Weights of a small contrastive image-text model.
Model: 64-pixel images, encoder arch vgg, encoder norm batchnorm.
Training: 9400 steps, batches of 256.
Rows from block 3 of the text encoder, named by matrix and row number. Rows with one number belong to one neuron. Each number is 128 + 32 x the weight over its row's rms, rounded and kept within 0 to 255. All counts start at 0. Numbers have three digits each. After the name is the row's rms in percent of the matrix's.
# fc1: MLP up (text_encoder.blocks.3.mlp.fc1.weight, 768x256), inputs 172-255
# fc2: MLP down (text_encoder.blocks.3.mlp.fc2.weight, 256x768, transposed), outputs 172-255
fc1.503 081:154053103120138121145132112089134148082144177111134159121065110118106121135031137180134120159126136114101105078113138111128122157096186132140085141097092078156134109113107123086114113158097101098130111122093160079123083080163077185073155063168144181143
fc2.503 089:115092198143121141205123151175151113145152121114141162085151094191159162194094123154103197129139169120107143167099071135108147096090070088121134096137119166177166120074143146131158074126135113091081154171162137137113138098117073125176113173140121144108
fc1.504 060:096137107139134092095168148078152191170138107149178097073121105142153132121124124045154101161108111131119143110157138137099181086131127145085132166097073146137115122144135143152151169174111092120141125082139147096120147117125156119134144094109126094181
fc2.504 066:115138138111087198149129153229123116140134171103121146118139152131161184134136155084103134153117159150121083109133108155164118152081142143116122150098112107129146148193125108174128056142163166148141159183147131141135060127111167110129122144106100192135
fc1.505 122:136106102127063174179156151121161070170113127170109138114202134145100130164136111067190096179106156107073086076128151157133121110060128044159188121098150147145172122125136139085079147141165169084093183129167105092127068124165116073168083104135094149181
fc2.505 116:064124106178139082145161135121141204138183106124134100138111126121144146089087105127117125121145107139133167187098132100145139122140170127139135058076151162123091077116152129241123123175156112132096184145111151140100102151077131183215104073114165119157
fc1.506 033:135084137170158120147157128057148192117102165181169140110117136089123132125163161117066082209081116118120116111155183148097122151096176183145108109113142146104094080123124161116093155119099084105138098154129128110143084104096128140197136149143093126107
fc2.506 032:150118131144156137142133067151124150121104119113123150115124145101123145071114162163083183122130102143111098163125119145106137169069192145127102153101210153135167143139156162123124144079124099146175078195145125078125096138114157091142159226147108110105
fc1.507 047:117158165179138139179082110099127111092115180110044146118108131121100036199104167178134163141135129130109095099137122057134150167085124106100176156176129105168176104153129148076084102170121131170117142174128100153171139068205207110084138126112100153137
fc2.507 049:137140139061135107161159125149117164134140153073118194112165119141159160109081137150133116088179186139156136183110164156133093124122209100160178137117103158151138105147123143149138160125117146105109093112142137118148115063151124130137121128075065103118
fc1.508 078:128152145038083167199160137093155152112064138098176148123188153155113150144152104149091099128141127098146138068150162172179113082088106167124164124127195150140115156110172133147074137125164155119167105183154106092039077061159149146079160088102177189172
fc2.508 080:131147114137111173093113171098141101074144160117153108241174164097099129212071103206166099119141088182126125086084106105092156159131160100159048166074143167140113125139207108132176090101123139112094136099154101105104122139104154091149115068059070097120
fc1.509 111:169188162195154139098151130088151155166117136120080108069058169160142122145109179043142160113143093121099133185135098129103119105149123174094198138107136183175077081092101121097133124125128117182151118203105117100133147110128160128077108173172169120112
fc2.509 105:096161125115144105181176084146155092124106115157105142075143130123150131160142041175115163099086094135122110098111128135087109083127213168143090174140103123160132139184079091123125159117169121131095128131169141124138147128174129126117207127192118147114
fc1.510 105:130148098144186107072107148173183111111069130195135100110074153106147120064106172161128125151095108071153081141105139169137175102098123112214185142083124112143115069155103102104133132175084184157114091136081157138123173124107155130094142092085114139139
fc2.510 097:189103110178158120107155098168134173131126153129096129145182109154096074113070124095125156136116070124121089139167136149146142144127145122088164080164121153144134193116071211161120169108131098098141196094153101146100140100119136155120097144114173124162
fc1.511 110:145064176064101153134141132103065134071189151121143073129165142145156108163146169140184150139118143131153163182163043089121115158130148115142134184090129105111136092090127129097132099085130081114101156184075113109096121156121113091108101101118084137110
fc2.511 105:109182098156108135157106097077146103120121118146141147142164135061100079127109129086111100121190118108115157136197144202147092102097173102128131181152165191091131193136086133122086177150153200142152128127092157067115171151141168111141095124103135112125
fc1.513 194:097114079144097110107116129095152138138082085095100077145110117178121177140149165138148152137092092120160136107112145132140110126087054151192108091119058144114156205161166158137172180146110040108094154165151145110180133080056137145139077120182136092157
fc2.513 157:171091133122091146125124150163077096145139103119169173084147141184078073129133097098070158127136111125093092226173083145122121126163164047152171152084116098149095123125119190143135150143055167109155100105149126172125131143111121137140184148110149110139
fc1.514 071:146164187096110175082178202125126133131129131106106131106200049159166135109158138102055142117114130150108117113169145119127145080124128148169150094195079089083201175171183151146179098146162183159116171195111154161145122108135159115169090109108080105146
fc2.514 079:138064069114105122115121090083117138077059166132104055159121143105056091149131158114135137020119122078125121178114092145178139160144098146103105179112193122063136116100152107102143087101200117157168121107109098127156103171119149123088153159113191099166
fc1.516 072:130149124188205138095141074108124105117129134104150173116094151058077119154128126143086101099091068146120144085080137176119103139137190096088147139092137087119144118105128135116146170114098117081138127178107151100147094107132085135181087201111159112138
fc2.516 065:127173116188139134133093130118112102185122110176153131132119191133097095127198076186119134173143066169087115118087065107131125141160076103146130096137130160109182186109098136109141106167147068153121147099166175099161130108138143128094117100200107155074
fc1.517 176:057114104106132121128162169108130111166092127185140149102180108175126129140170136104118149151102091154143135070105163195154120096055085159135086122163127121156160138065145113140104083121138136200137138164127115105140122149084086143091162074143079168168
fc2.517 159:103100110034114145109077103165108117150217222085149159137088189102140123175173091110120131074165119127121107114116151113122103172086130082153139121128116115202110145089125118124169152078136147164121131108145126077079130066126127186134110100118073123172
fc1.518 089:106077168158120185124065129149180085153056148106146045196184184173130181177199096128126079117149093131140136158124132191144114150104155129138156096125108095069127123135139088137118098149152129152136159140111142154100088148124155126120155202116070106135
fc2.518 096:107189138108072175117106140141069135108061138108131087122086100151174117114175172127150069157112115128144122130147091090118137097137100134170165092101106084131109146062134140112117106107129122105119124179135135062128174213119097152139146117113199138127
fc1.519 046:153116147103179136126123116116143130107075124154103074091131103138133176148107141141137144122153130091147113133105163129110144150119149124103131128171160108129097075159207192088084080090167108126131067151086126157149156119164214114183105152174137151109
fc2.519 045:127130158130087126145107130142153108109094119065166088132090127131146101056113142125130114039134110077105149104167124175057067124161162140140107113110122116146159104107208120117123084118226133149111111155135110118137133121123104141109146106116087114060
fc1.520 082:145155081133132137139138110143110136147138150068140138148150153154121160140154083167143086084134105153090165145098124069105126084099173085187119116131186094132115182162096118059117110140118148150190100124119140098134105150209191134068120135122105123146
fc2.520 079:103170092132104134092111168095129108131085130113151136129113127119090182158135154091140139158136172147136097162131136217087162146115133133132092132153151139115168183072075077124108152162097137085128135114187133078147094104117116156118115170111189212191
fc1.521 042:106106155157127116138133177082126128056131072127162086161127129115138129172086168120122110096187144120148133125176128175152211117166102088145103124139113147082092129133144127117127117168137146066097133088056133180140120038132114131156185173125134145120
fc2.521 046:124104177124098120149107109102139102109179075155139123144115133117153121157236073151164156131140178096126193085177163102171124125120148155111084088149090155150076108160101069110158130132102086146079217130107148146156110119119111153101098129150148104168
fc1.522 069:158112175196119126173114135131120109143124193141183113117136106094128146149142181201140135097106140096192118119103085135121155139105089157081106156153121129087065122175112109176163100167153140109123107153087137045093132099061134154140124116116147056060
fc2.522 073:098152181059141125075115151108123123123159103137122148144060179161151052079064126125096168176213104117066124146177163107133128136125141183097179078140136073170096108111102141071138136099141124125146145118097069186087095105087084119155142150134109192168
fc1.523 075:198122109157090145117155119081166117138059140099120075117181143141115186096177122118093102110113068135097108127102152148106145124224077101115104105174144072107097111170132167136153161091095189109152131162118143127169141196146138144148141149150101164144
fc2.523 083:130130138147110132166132134204169083146179140143098148159119101166129115148157100153077106153069126159092127121110113118108080158112149111141117134120114128126114101104161070075152141137167051134161117083181037104149144087169103144121149116178130097095
fc1.524 095:128159116152103151125185106164154110154119135178079166095153136146153145177137108137158119097119112125094115159123115121115172127158125093103146108173053125099124110172066159118139128122135138075063140138148138103167137120146160064110150110119110132126
fc2.524 091:162097150152170160155153122073112102177142110088146100210138116089081136103056141110064168138152151132112131150185178151149122205199125104135156058162169144131093149106049092093166135186089114139158204117118148170112112126083174149115115077138131164139
fc1.525 058:159188123166160152095084104139128100079083088124140157175134092164108122114104198185081102165132130108070088146182120125138158110123215118154081126146126138123126152126136152133104129046099148166106112144121162117079128132144060159150139134130152133182
fc2.525 056:179128137126134198180186135130129108138104150123151131166109118139096093154133125127138176119159118123152176145105081091136093141100117146103127119194100135145113097149110166158105142117172100131118193150178103161116117143132137164155123163142116152129
fc1.526 072:139178149134181176127124080131110117100098161117179157107155139109204120155091172129124119121193126129137121162139138152078076163172073132160169104127132146100190130089169141117062125104090151162176094080088139136149123141092133148102098159135119132101
fc2.526 071:132125042097105088112155053118176096143114144113099118140151127174125134172118168140099182141073146108110134104121171182110113148182140156125100166179104131144116087126134135100069146192078136165153132145110082120197106114122106126154163114116147103115
fc1.528 090:134119157125108097158101125085162144113141150113161135096111153186081126115121143107109132168101126207095123104122143158054116096125149148149128113165128083143150053115168097111174148174140051186066112153094076167108117151185118137125142094106133162130
fc2.528 093:093153118150086109167151141123101126093123135149080132102156124168110174145185155093126168146123127177117125139155135102093128161151138162105135178139116104111145156116165078121112054147175096104080167155117105108042157090109105049184104166125133154061
fc1.529 106:127169112149127137103095127035103183083140186122120159160141102134152140198072145063140103127109086145147132125075128156106169147075095148144132131118109143136181140192110136147075090127121050129108116145121124118125136118128112153118176153165162086168
fc2.529 125:097122174147111131161154125138099157166084138128139158049089162145092120102155136161032095156129167139088169113140142129102081098120162159128131140194111071122145117127141099117127070119107134203151171102127172210147167097104089108102081112095193142138
fc1.530 099:087130167167134109146092195075167049097118086127201090078108123127161198109099187066145141130108101132129091085158146107153111126084144144112100079142139147182160146152128140098163131115063104108136198178095081078128152146128124135111090108129123122117
fc2.530 110:143227105159114156135135109134136055158126160170086115166128115150097058100208132111068129133169126135135158104163104109102123116158127087128116162108128140119160112100103104109130100124148095113123134080161119128117161104108126169133126126134165167120
fc1.531 111:143148105137149104105145127101093168039116110138143145135179195146140142096149157091086119047121156109058103070110094058142128058179108154127161136209099191120109118132077114170105145183115106126095120153141116098106101108143118099132185134115175153107
fc2.531 114:137077168086074099129130099127171150138128097141129197192114152144079190157077148135152160148116177134105126164102130095083113105093168121098164127088076179130122193191102140110136112143134156116142173105120139138094175127115189063157137109121141156104
fc1.532 100:155161139127143097092131131120141105170178154214106161168093120148128100118138127129139098094141160154109107161117096071099189134105138140127178146160161127167124108150159138102152111143124190170113139114123105055132187122130124126131114206144094141142
fc2.532 110:174171111098108173109155150079105153132125123101150151090156131118087135149138138145089150142094121116130151146121139166101144102146098106120160137110117160083149064141131150160126134104124111160157110127114102110119119188153106151149113128122194116137
fc1.535 052:168134135103088092143151120071064143119117186121090104046137139092070114176140116158095107172127145090104150148113129133117118095076174138114128163144098097122142147140104138022119108146132152107106184132121087146127133148018131071161140124166155131139
fc2.535 061:139207131134078105084098187164101139115116118076142089120204103163130142146121180124120115082157129102153148155099154127127135158103141113100123104081128114142158106110109157201153085191101138114137125095141094103145172169165138144118148176136165126109
fc1.536 123:116141099102131133051143135115139063119171113111121134104117059152150100126117137141162159158106081141091129145113097099113157171119131121152117132127165089127152178182094141178086154173124108036123106121120072125156113074200143145166110120123100081186
fc2.536 121:167120108105171115123085161140139136137196069175147086081133148131149103081145144172091089169115084146137128081121109155118140097115130151137140170098136117117155072164079165115125107152174164152115118169136084114097126114131161147133125172078115122158
fc1.537 186:163127089105133118113124143073150111183142120110166060070135110101123036149138107085160195124167136123147123111117131124127179119088164048135143139123163102107112140128149145136113136124169079137079127131087092137129120125122184165137158091130105134141
fc2.537 185:136131084123108117115138176137077108150126135011119135094151130060187086147140135145143153100142149129157144128132107137155113095142106123096131194144141172103154120091167134174119223106145159163165166082128114131085115182079145140111140121108177146091
fc1.538 097:130101188141117134056162118132138153134109146161174107107109151154096118112176091136143150144119148097154074111158171118135066113160041186193168152083151124116120146161125148083098089133203106119092114122109113111142106106159102135144151096102128104080
fc2.538 108:083180107161185137120164120169144162104103070104131182156122117161139113117109189072115161103146100153167106154107118109137146079114170111142077136142103120135118085098101102106147201121114182158139147112144111094137145184158110130092101180101094113105
fc1.539 103:072130124114081094051124154088177109136168085144109136126106135126163147135173139105117088128114100138148137136075198161131116132088081150097094071118135122106161179150147105112126062093153073161075161128069178126157126113140158152113164146126128132082
fc2.539 108:148194188159145116192164102103188135103154109107098080183120109136152171108122038184126175126152101129086094162145163107130124146167156093073077176076137167137067157124117204116136172136098088094129167152138154099105185124106072099109102171177117121056
fc1.540 104:090172142126172125084167112152133114121103081169132161080080136127113136167115135135108138140120137120143142164165140127147143187206113144165123117108120093128104039084093184153132109130130135160140128150120127100154101109072134104080121149154098103123
fc2.540 116:173163158147178137147165129145169178133098122078113147133082189125094116155142125103182140109125167068144108088134138090086163105155077163132046114148163169127099205070128138106130136148114144144130082089054154081076126162109153133148143124173161170149
fc1.541 067:087117150136139169118120090148117114103138136143143124120179114146116142130112166167130078081161161099090138147173123104122149102119108041113158109123116094059144118123110161172139120093172163132200121136112160134156115146125152132079136124161143160111
fc2.541 065:153116120087094074158139160165139146160140117087176110117131127149146088167108129169158181131121147165115131107127117164115155093115140136136120171151116160127056121128157100124138151171055171163167086082123116113181162139135155107130137129094148140165
fc1.542 057:114125137086096172132086184090150147141118110119122094168146096118147164056140102090116151069133099109102120092110123177103141101088089124128165128129144104150104068089057119085106159063131157149141135168128082111090154141090084099126134093184125205132
fc2.542 062:115122127092116147130137135115194135130139105115107155218135148162127113092113124194081149116091116127142119127113166106154120170182146066167139118098125154108142130125207142171139086134137157131149137167144136066080160091180194084150111133121132085083
fc1.543 111:163088163158162104126108094159174152130120145087066130109125155179093150175174161138140120160117091101134126075122174136178095145149174096160159110140149133103096140043154139173085143131094065128129146110099099143144081119171130095124087095160147080090
fc2.543 123:144123150096153113081147105092094155100130135116114124174094109130122123136164172177127132172127174132151153120124122086118124130108139143157111145100186125166044133168124176072115159129215093206172110123091170131156062119110102123134102178067150206120
fc1.544 113:106072154149116100062157095155118074164178131114108149088170121113152135071140145091069166170086158175108100119118105139129164113114119224149108120120134163129111067118102130201140098084167170069156068148141103165064211138127089153104095135130067170164
fc2.544 116:141174072098071140094101124149123112121062126138104130126108124116191103120155155183165081059155106128164175147122123121150138063151137080105088168159171132113120098223110099121140157162178092095157117135123099094162136092147097171134129148099126105124